Weights of a small image classifier: arch gmlp, 195000 training examples.
Rows from block 3 of a small image classifier, named by matrix and row number. Rows with one number belong to one neuron. Each number is 500 + 25 x the weight over its row's rms, rounded and kept within 0 to 999. All counts start at 0. Numbers have three digits each. After the name is the row's rms in percent of the matrix's.
Before each neuron's rows are labels from the 100 images, of 14976, where the neuron reaches its largest size: "colour at peak" is the nearest of a few named colours to the mean colour under the peak. Only what is clearly more common there than usual is listed. The data: coloured fractals of 300 iterated function systems on busy backdrops.
# u: gMLP up (value half) (model.blocks.3.mixer.u.weight, 512x256), inputs 0-127
# v: gMLP up (gate half) (model.blocks.3.mixer.v.weight, 512x256), inputs 0-127
# out: gMLP down (model.blocks.3.mixer.out.weight, 256x512, transposed), outputs 0-127

colour at peak: grey
u.500 096:427469518489498491516498518455547504490513518481495520460516460465520494517520519508530495539517499514497472528479554534427508471488549526529492459487528519525525540516485501516511492482521493507492525486493527508510492472470515459538491531534502531519460520503503496463482520493534458522543550522518499466517470515507502483487513482521498531496497488527494463477516510503490535505490
v.500 097:520520506552434483514524484477489529508514490476481517541480471536491499501468506459489501516508557493489515547518557516500519449477506502499516500522532499546535517456490520468547485523505490516459478511472471500518506479467476492520505495528516488564543473512476488510513477504503453501496530490462479555484507477513517569507475502515488464475501489512481521506482504502523503474509
out.500 098:506517480456464497493459460527502510491449499522519470463503507449517480499481493497531481517464475480518450449523476503528506536501500508480512499515477497489530508477509522472479491485492523530528480515502495524454521536506475518477532472508506474530470485457488498528511485456478478503490479447528543545526493511502498485499485518498466529543460454535517514544483494488501524488491

colour at peak: brown
u.416 093:547476518486486538528527521507524519501529516496495472572469480471471471516462465522479497508517492493508486519558552516508469509482477530486516512473491492471491490559510523471485498496479472452486488513514512547534529504482453504524485486473490488501464497497489429484473501459516521521500480463473499449454487554473516508509510534513520515488544513514506493569479492469472477481464
v.416 095:489505520518507547489492518504529521451494497478492489436534498477488506470504493475507509495460527493487505508516551469489512490509538523545506502475524529494511523518459523504486538507528469502464443451527493526518490476533490498495495503511488504486496532488518478484494440467458491466471505483556484491478480494500453494503507533478484456507502519462493504511510569507474510516520
out.416 094:471524528532491491458460472469479479469506505533508502527497496505543519450499509500509488504522486516501501522468483483489527543536482499508492520508508523520539480470526486497548499484527505458492487483532524474496483531524530512483512544511494532520511433474502536504506461495496489495556522508506500518507581495493509509485472491487472490477518490485503497473485494505498488533493

colour at peak: brown
u.242 087:482544458498474492434531521501482482488532499519488499506458508514510507492526461495481500507500488530514497506441480490502484533516501506476501536459474499510518512489468525517501479503500513499506497542512505530518459500482512515473494520495511471496502533526483497486531499520476550545554542491436469534518515514552501507522517503503503483470527551514495496482515473446493468547537
v.242 095:475519511559512481455478473509504494482558485515483492492548492511480486463467542471471517512478518497497482518458521459502456530520496518478484485479487456488545498490502496484457435517503502491516486520527489515495458510500523489507480503491494502525502463472479501471520513520467504493513531522454482515509501518519505492518527537506508538536466472554485509499509487475505484516489
out.242 085:524538538532549491512465495468483518524467529494514514482525475461487474510535545512541494476522488466489488470520484511509507481523520515510491459491540476549521471542486469512478494533486508507556522465491488456468500515470494464512500510479467534521493493475479509503498500489479480517476497537512521507488491537475496504487515499522512503495484456487503478477473530489473534519472

colour at peak: pink
u.119 077:447512494528519456506530559495532458499503518498543508512540522494497530475491480503519480524472506520481531538480516483508531514488484532438484462502476507521497507516474533468546508491502519448478487488485484473535441494535520512532498418499500470494496486520479516460502498505451522516510503550513503485509528547465526532502552490500550487501550488504549509493519496486474499510491
v.119 089:495432511479475461510502461495516522493541542535491498539452534500508510532485475483502540531485508512467507531478505490508519501495517512530562501515451432486488519479513490526455546504448507521539486515538508527490508474518521507492513481501470528537487466470494520538514481476492506497491503521515531497513518492508492521532504521523480497461515499484492457491507523472520540498507
out.119 090:517447497496514505496492428483473484492474465490469529482505509527493444509521495490467479499532525489497458533468443484507479473474458561517555519499463489522527514460493471544491480521494443492490511498520466504476519490458480511502514487495510483491437511451491513523508556506487476512469504513483504547502499499530491525517497472495514479521514507502475483542461519497524529470479

colour at peak: grey
u.485 122:488541516547481513522458480493501507524522492509480497514550480477467453508505533492505500501505519453517482530468460494492472500530498481515483489545533512521498495501485486492457479506504553493473515558540525558536519488481489504537483531474513528507478527524519503493524522514489501522559467515496523559469494493497520465488490547513471485515488465479519510491509563488498480508480
v.485 115:490454535568518527478470518473535535528492450487491474531491475536534504520487530542498506511506508545499528491480500497492514479525498525491517506515503489522539532531540533504490490500480467460520489508491534490497491514485478490521509555506480533504492508510533495499470450511489477511500487447456467481513508529531504473457485520523464511504481533496490501530506536504505484467516
out.485 115:504468517471473457476526577474521473507484501478535504496523522481472481483519502480508516494466508513533484509518526448489525524490514478490504504529471485514509518503445523458514513552518465476467496505488508515473464474490496488521533502497527451511496483552524436502479534509501513487516491529502524557470503515468521518515457499485487498521506534511465507515539474497524469499524

colour at peak: pink
u.326 103:485446465499519495492501525503480550475495517516545511482510503477471483494534485540476532435508541458491504518490520512492496444462496492476518493497566527501499498502480483499490488494513508550476491499546470481514504493478523505499488512478496512497503482494478518491479485493513475512511496503473496496482531522497467549508475489468536452483477513496492505506529528530490469504497
v.326 104:496505511472509515462529522470501502481495469470509471500530511506509551480533499544506464496527501526537506447494519503458493507514506535472463486519489465514499535448461516478490481447528507507521461482482521482518470529490518514468473512485514490529489506501525511511463512512519466515538459495455455520498493522506511507549514507506472510489502493513536541506493525487481494550494
out.326 105:487525498547497502514471526492512494547477525465491512508484509527522489543476545504484505500497507520521521473505479515507538521483499464484504516505483490515498511508535494486507515498543496512536493495462552515531493526525522517489479450515496490510466511533540448481512532520506472480488477536488488502512501487520510507502514476535475532476478481468568449480487464495493476486459

colour at peak: grey
u.53 093:496468457510478524536519493561526501491483529494446509502492497510463525486478499533459479482469557480492487464511486463503499507494503512488463527506496540493519476555497482495512499508547481545515513524478513464491472486550523477476531496446527518519509476524484537536537509493506494511524441465503473496503529531505490494472516482517479498524507488514504497471522443508486529510522
v.53 099:484502534462473573476508486525528545496443520491522512497432502492488494524542481522520455521520501506473519521542491491501481520516495533531526504471502551515485443476532504499496503510483519521451496523508484517475489514492475513536510469482514474506447481519473509535516487457464516483493459527578525419506451507480508493488494502483492531501472518487530485544486490479481476481521
out.53 092:485512565562530460509497518473459518541494502517513542498473467460571532541491495455478493510535477547484495521502523467547497528485516503526527487504499439536511497513514539520496473502487482457483509492519474531519492516454490505499480534528508486456521471486504486487509491501479471501478521515486471468444516446506520539517497498446456488458464515513496525508489495480521488507548

colour at peak: brown
u.353 102:493540457482524487513461481451493488478481505475522480534490476463488513501469492523522522530511504483514467473479503526500482514480518509484501501541498513521489514546493496531510503465487532493507513469493449512511520520473527521506532518518503501480502479464504442479523480502447479516479542469505554508521519491538485484495503546474502519501481518523501462492462497539500513503485
v.353 105:484510484493510485506499512558484499448507476483541488536496521512501529486487550519508443523526506542527510477456493493482497502516481512466494525493511489529507513517502487509516529532493535515488532492497451505536500504497494505501493493533516447521533523482507488516479501493468457489487491556507470450471515481518510503499518490524499459517505517481548483497485461509421492501499
out.353 090:475496510497519466465508493505507516476476468529550504494493501484492522511518523487527495488538457553498525505541500480481506479475520499505465509476493508488494480526497491491467529516521476498500443488539556465497521487508507486496445469455469482495488520526483511509448517554556499540501450504480486510425524530525513502502499508504506495450532549432481480514564471461466496522510

colour at peak: black
u.378 099:496480491532464489546500504500531486515514480525559497535483456569532532526538477498480490532464472511497458457502487499492514555521493513500482509493512465486535531488466512486500484457505468494493515503481463515507513500524501468505492528485478465534509504498494523558487531508497513472497482503532460524480493508524472460535522468493507495515461521569505454469542466488514484517508
v.378 093:446487503512490501495514514478515498499507488517519501510456516477489504506479486501516504499489570547491473544497508558502468482477523465501530435473515490522482519521499491533518504509481542503501499525516495500494511517508469490513493513504499456493490518551472501475463533532502564495513526520484522531485491505533505505517494478537476532488458529477485464473493493462463469493506
out.378 095:522519486451546529502526533537468521478452517486522503463510541474483476493489487523514506472466550469529475506463507523514501482487502509505500497516503489553468515515496500522540506534529527479501532500507482500473530478522431484530492541506491552534491535530503485488510540458477481486508472510490479504481455493526485526474510527474464484501501517490504504505535473470470511492518

colour at peak: grey
u.423 092:540505489514480489483485528491533503457517523494505480519510497479493559499501449533528463502461496535490490491559495533510485516485499515515506484536474485466515492518514506500470485481479499504492465472525543476489541515496501501538507532521511498487482488522497528506521446491516501536469488493501479453539522514477508496495497509470476514545498450524475466526493484502509502510490
v.423 097:472508473450491430485501505517492492477489496505474487465531471507484487507510506531475498497507469510532500511515480485501515482525532532485538541502506465523492513530476523504529472500525504497491542533465487522539537512514500522480471508511475496503501504464516526463521499516508502512487471473523512562531489499513468469508509539498492557553500467528466495485449468532500527512517
out.423 091:491478496464543518518544497500525494532502508481529542491466497497523508493536517484498496516544518475530491490489495506495482519503508477489531486477480486521503513485512499497515465540482510467448532531496500496530428480478504472457474458493494508519475496486495497470513533491486499497535508490449492523486496506550515498502479502506539508438504501489506464496525467515479508455519

colour at peak: black
u.27 098:505490467522524507546509535495533489483480510520502517503518514451484560446466515532496461476522432467501516493517490490480512515494490472535541535520488521514462516503535530533529486498507482506494524476504522493502527518496530477529519518513452462464515466492513481541479469502502519485514534483478542503475521476502527514507522517548473456526527521464492524442461505491516541509511
v.27 096:487518505529503502465497540466511480482538506482516455489498481529486521448498524475464484490517487495519503499515496484546510519524511493465528499511481495490534501466521498478521506511481512479451448482496490480488520552472503526496512488475487502501466525491535485494519478524450506469528524544518470484468510498505556501523528556472456500496502492529505476462434512525459489507539
out.27 097:475454470516467486522518494532478488487525480509510518499449496554453477514509495484508480542477551548502491489484499501500514503504498519488465460504531473489542524451530468432457480528519532527502473493532496536497499464474525474461491517501540510522512537517499557507506564490531485508502520485516490487506487505487480478522507483470495505476497496499524511521522517489504529490514

colour at peak: grey
u.143 104:494518496539501511486533487482477492533487510450535535522540504529545551498469518523499484495492533551487504471525498484483496563506493515508489463493501473501474530524516471506505512522494535504513496479484480523495457501519529467500504491462505508526496509559465544452516533509500475494513446487494442521508525514481546485505499523506489468448478515546551516553509457532504495508485
v.143 108:519484495508540530497502525481485554550514496469522529486498509474493512534498480461482498508489494519508461468509479473548485524464484518500498561486492475478492503493501490549513517540530486454475487486536517523503469506549516482481492488511528541473517487503518529490476450511495455528475442521509491519478477495513526452520470476520522537522464458486473479490494489522498499479520
out.143 105:485494501510505485512483598507521505472495504488462506493475478491494509493470519507473504481461477483483489524494515502495526500504476487499466463552486485519534474482484561490468497525523489519537481457519492515466512519490526527526554512496458464516496507502500443523535477487458524447546531465525533480523465535477523509524497472446541514530514505501467521470513494452508483505514

colour at peak: brown
u.226 081:493480513464486474529529460490497473480495522516506497519462497504489475522468520533482519511495519475522514513465456513502470539502484517504497516471437524555489508503555502478480505493500484478538516524498482531438523502494516466495565518481522499537496534525440513486542504514434479509475472512539513469496485515476548485524511523526489500491468461512506452443509527474463533498472
v.226 080:469500478487482541484532522509532484542528509471499467491468497509470443528505539493521486527517508486539517511463525507488515494518537515542548551503497509468496519478486531493508494508513464521503514525485505531520501491492523485521517476518495476480476473469472501539476486461503479452420499474489482506469483463473488463428528510500490495506498473507494470483504523487533522490422
out.226 081:482528454488573513504507494522489528477494500504519505502494461511478511514484498465501453518517479534521529512521497488493531479457492505475519507501538495497480457500519490539492542476528476542489491490477549499504494493479482528489473490497522524477496494473548528583458536514480531478537483442529500503531502479499469493494493498510480515503499539497464521522508487521528497471528

colour at peak: pink
u.455 097:514540485512440489479551492449483471523498459531520484516516500492539527512535486511475464487463482437504508481478528509506511501497517482524490504517527440489470506476553492471491464522483481465516507526541479530483480498499490532549489487539491513499497469503532543490470467484495517499557509489509549528498511488478513504507515487476514486512499467502513498511508499528471520539534
v.455 090:495505519482478510506520525495497453521532500503525523478524502493516494485547506501482499495500533511568487441474544531480462540506478501539427490505536473515451550510504486475477498470529491505516512509492480497539538489516532509496468498527463495530491459520523526507491504474508486489502494527507521492527467534502475540521505496535517475525487485500522498450502484513455518496494
out.455 098:491525541501560522511522505501491498512499548494497523541505461511518467453487503527532507474420549513520506517547519486511475481503488470472533523517469492474521493519489505462495538500553501506550487462455500439566458503547509503497531554482512485535506498492522508513447497527517495490483506533498492496534500528489464480516495498514513477508485487483483488528525477543449476464533

colour at peak: grey
u.343 091:482462512515468548533501524497525464445486501525520517498471520528481506535532475534507478479492483481515484536494452495500482486485554489506519464493494492517501482559483517474493509476500487476489500473498493511494491528532463487488479534510569513520497500482468437485492494525502456504488535487552508475523502499461502470511482531486471530485490473536457468473499504507494499487520
v.343 096:482522472490453513453479523511517481508461504512487509498486534495492528471496517489529513493454530541481503472480519543494499456531523491478472522487522474491474510502481471509525497527477522449445488481493479516483530519489519501557483468499492507495553536513497483471511497495500520511488500531547461517532481533520538485487487515462480529493490538469464538518516457535497460515526
out.343 089:518590512484537523488542456487516500521505491475459519509503486485524513479529499493489535511498525520488521480519533513504528467459491497479456529489501521451503526453485477524510466504512493476493503497527500487525487497514514484504506525497402494478497473461515576523481501496508496514512498543449516514457488480490564524488515457494510492472476516444510487538489508521485499511503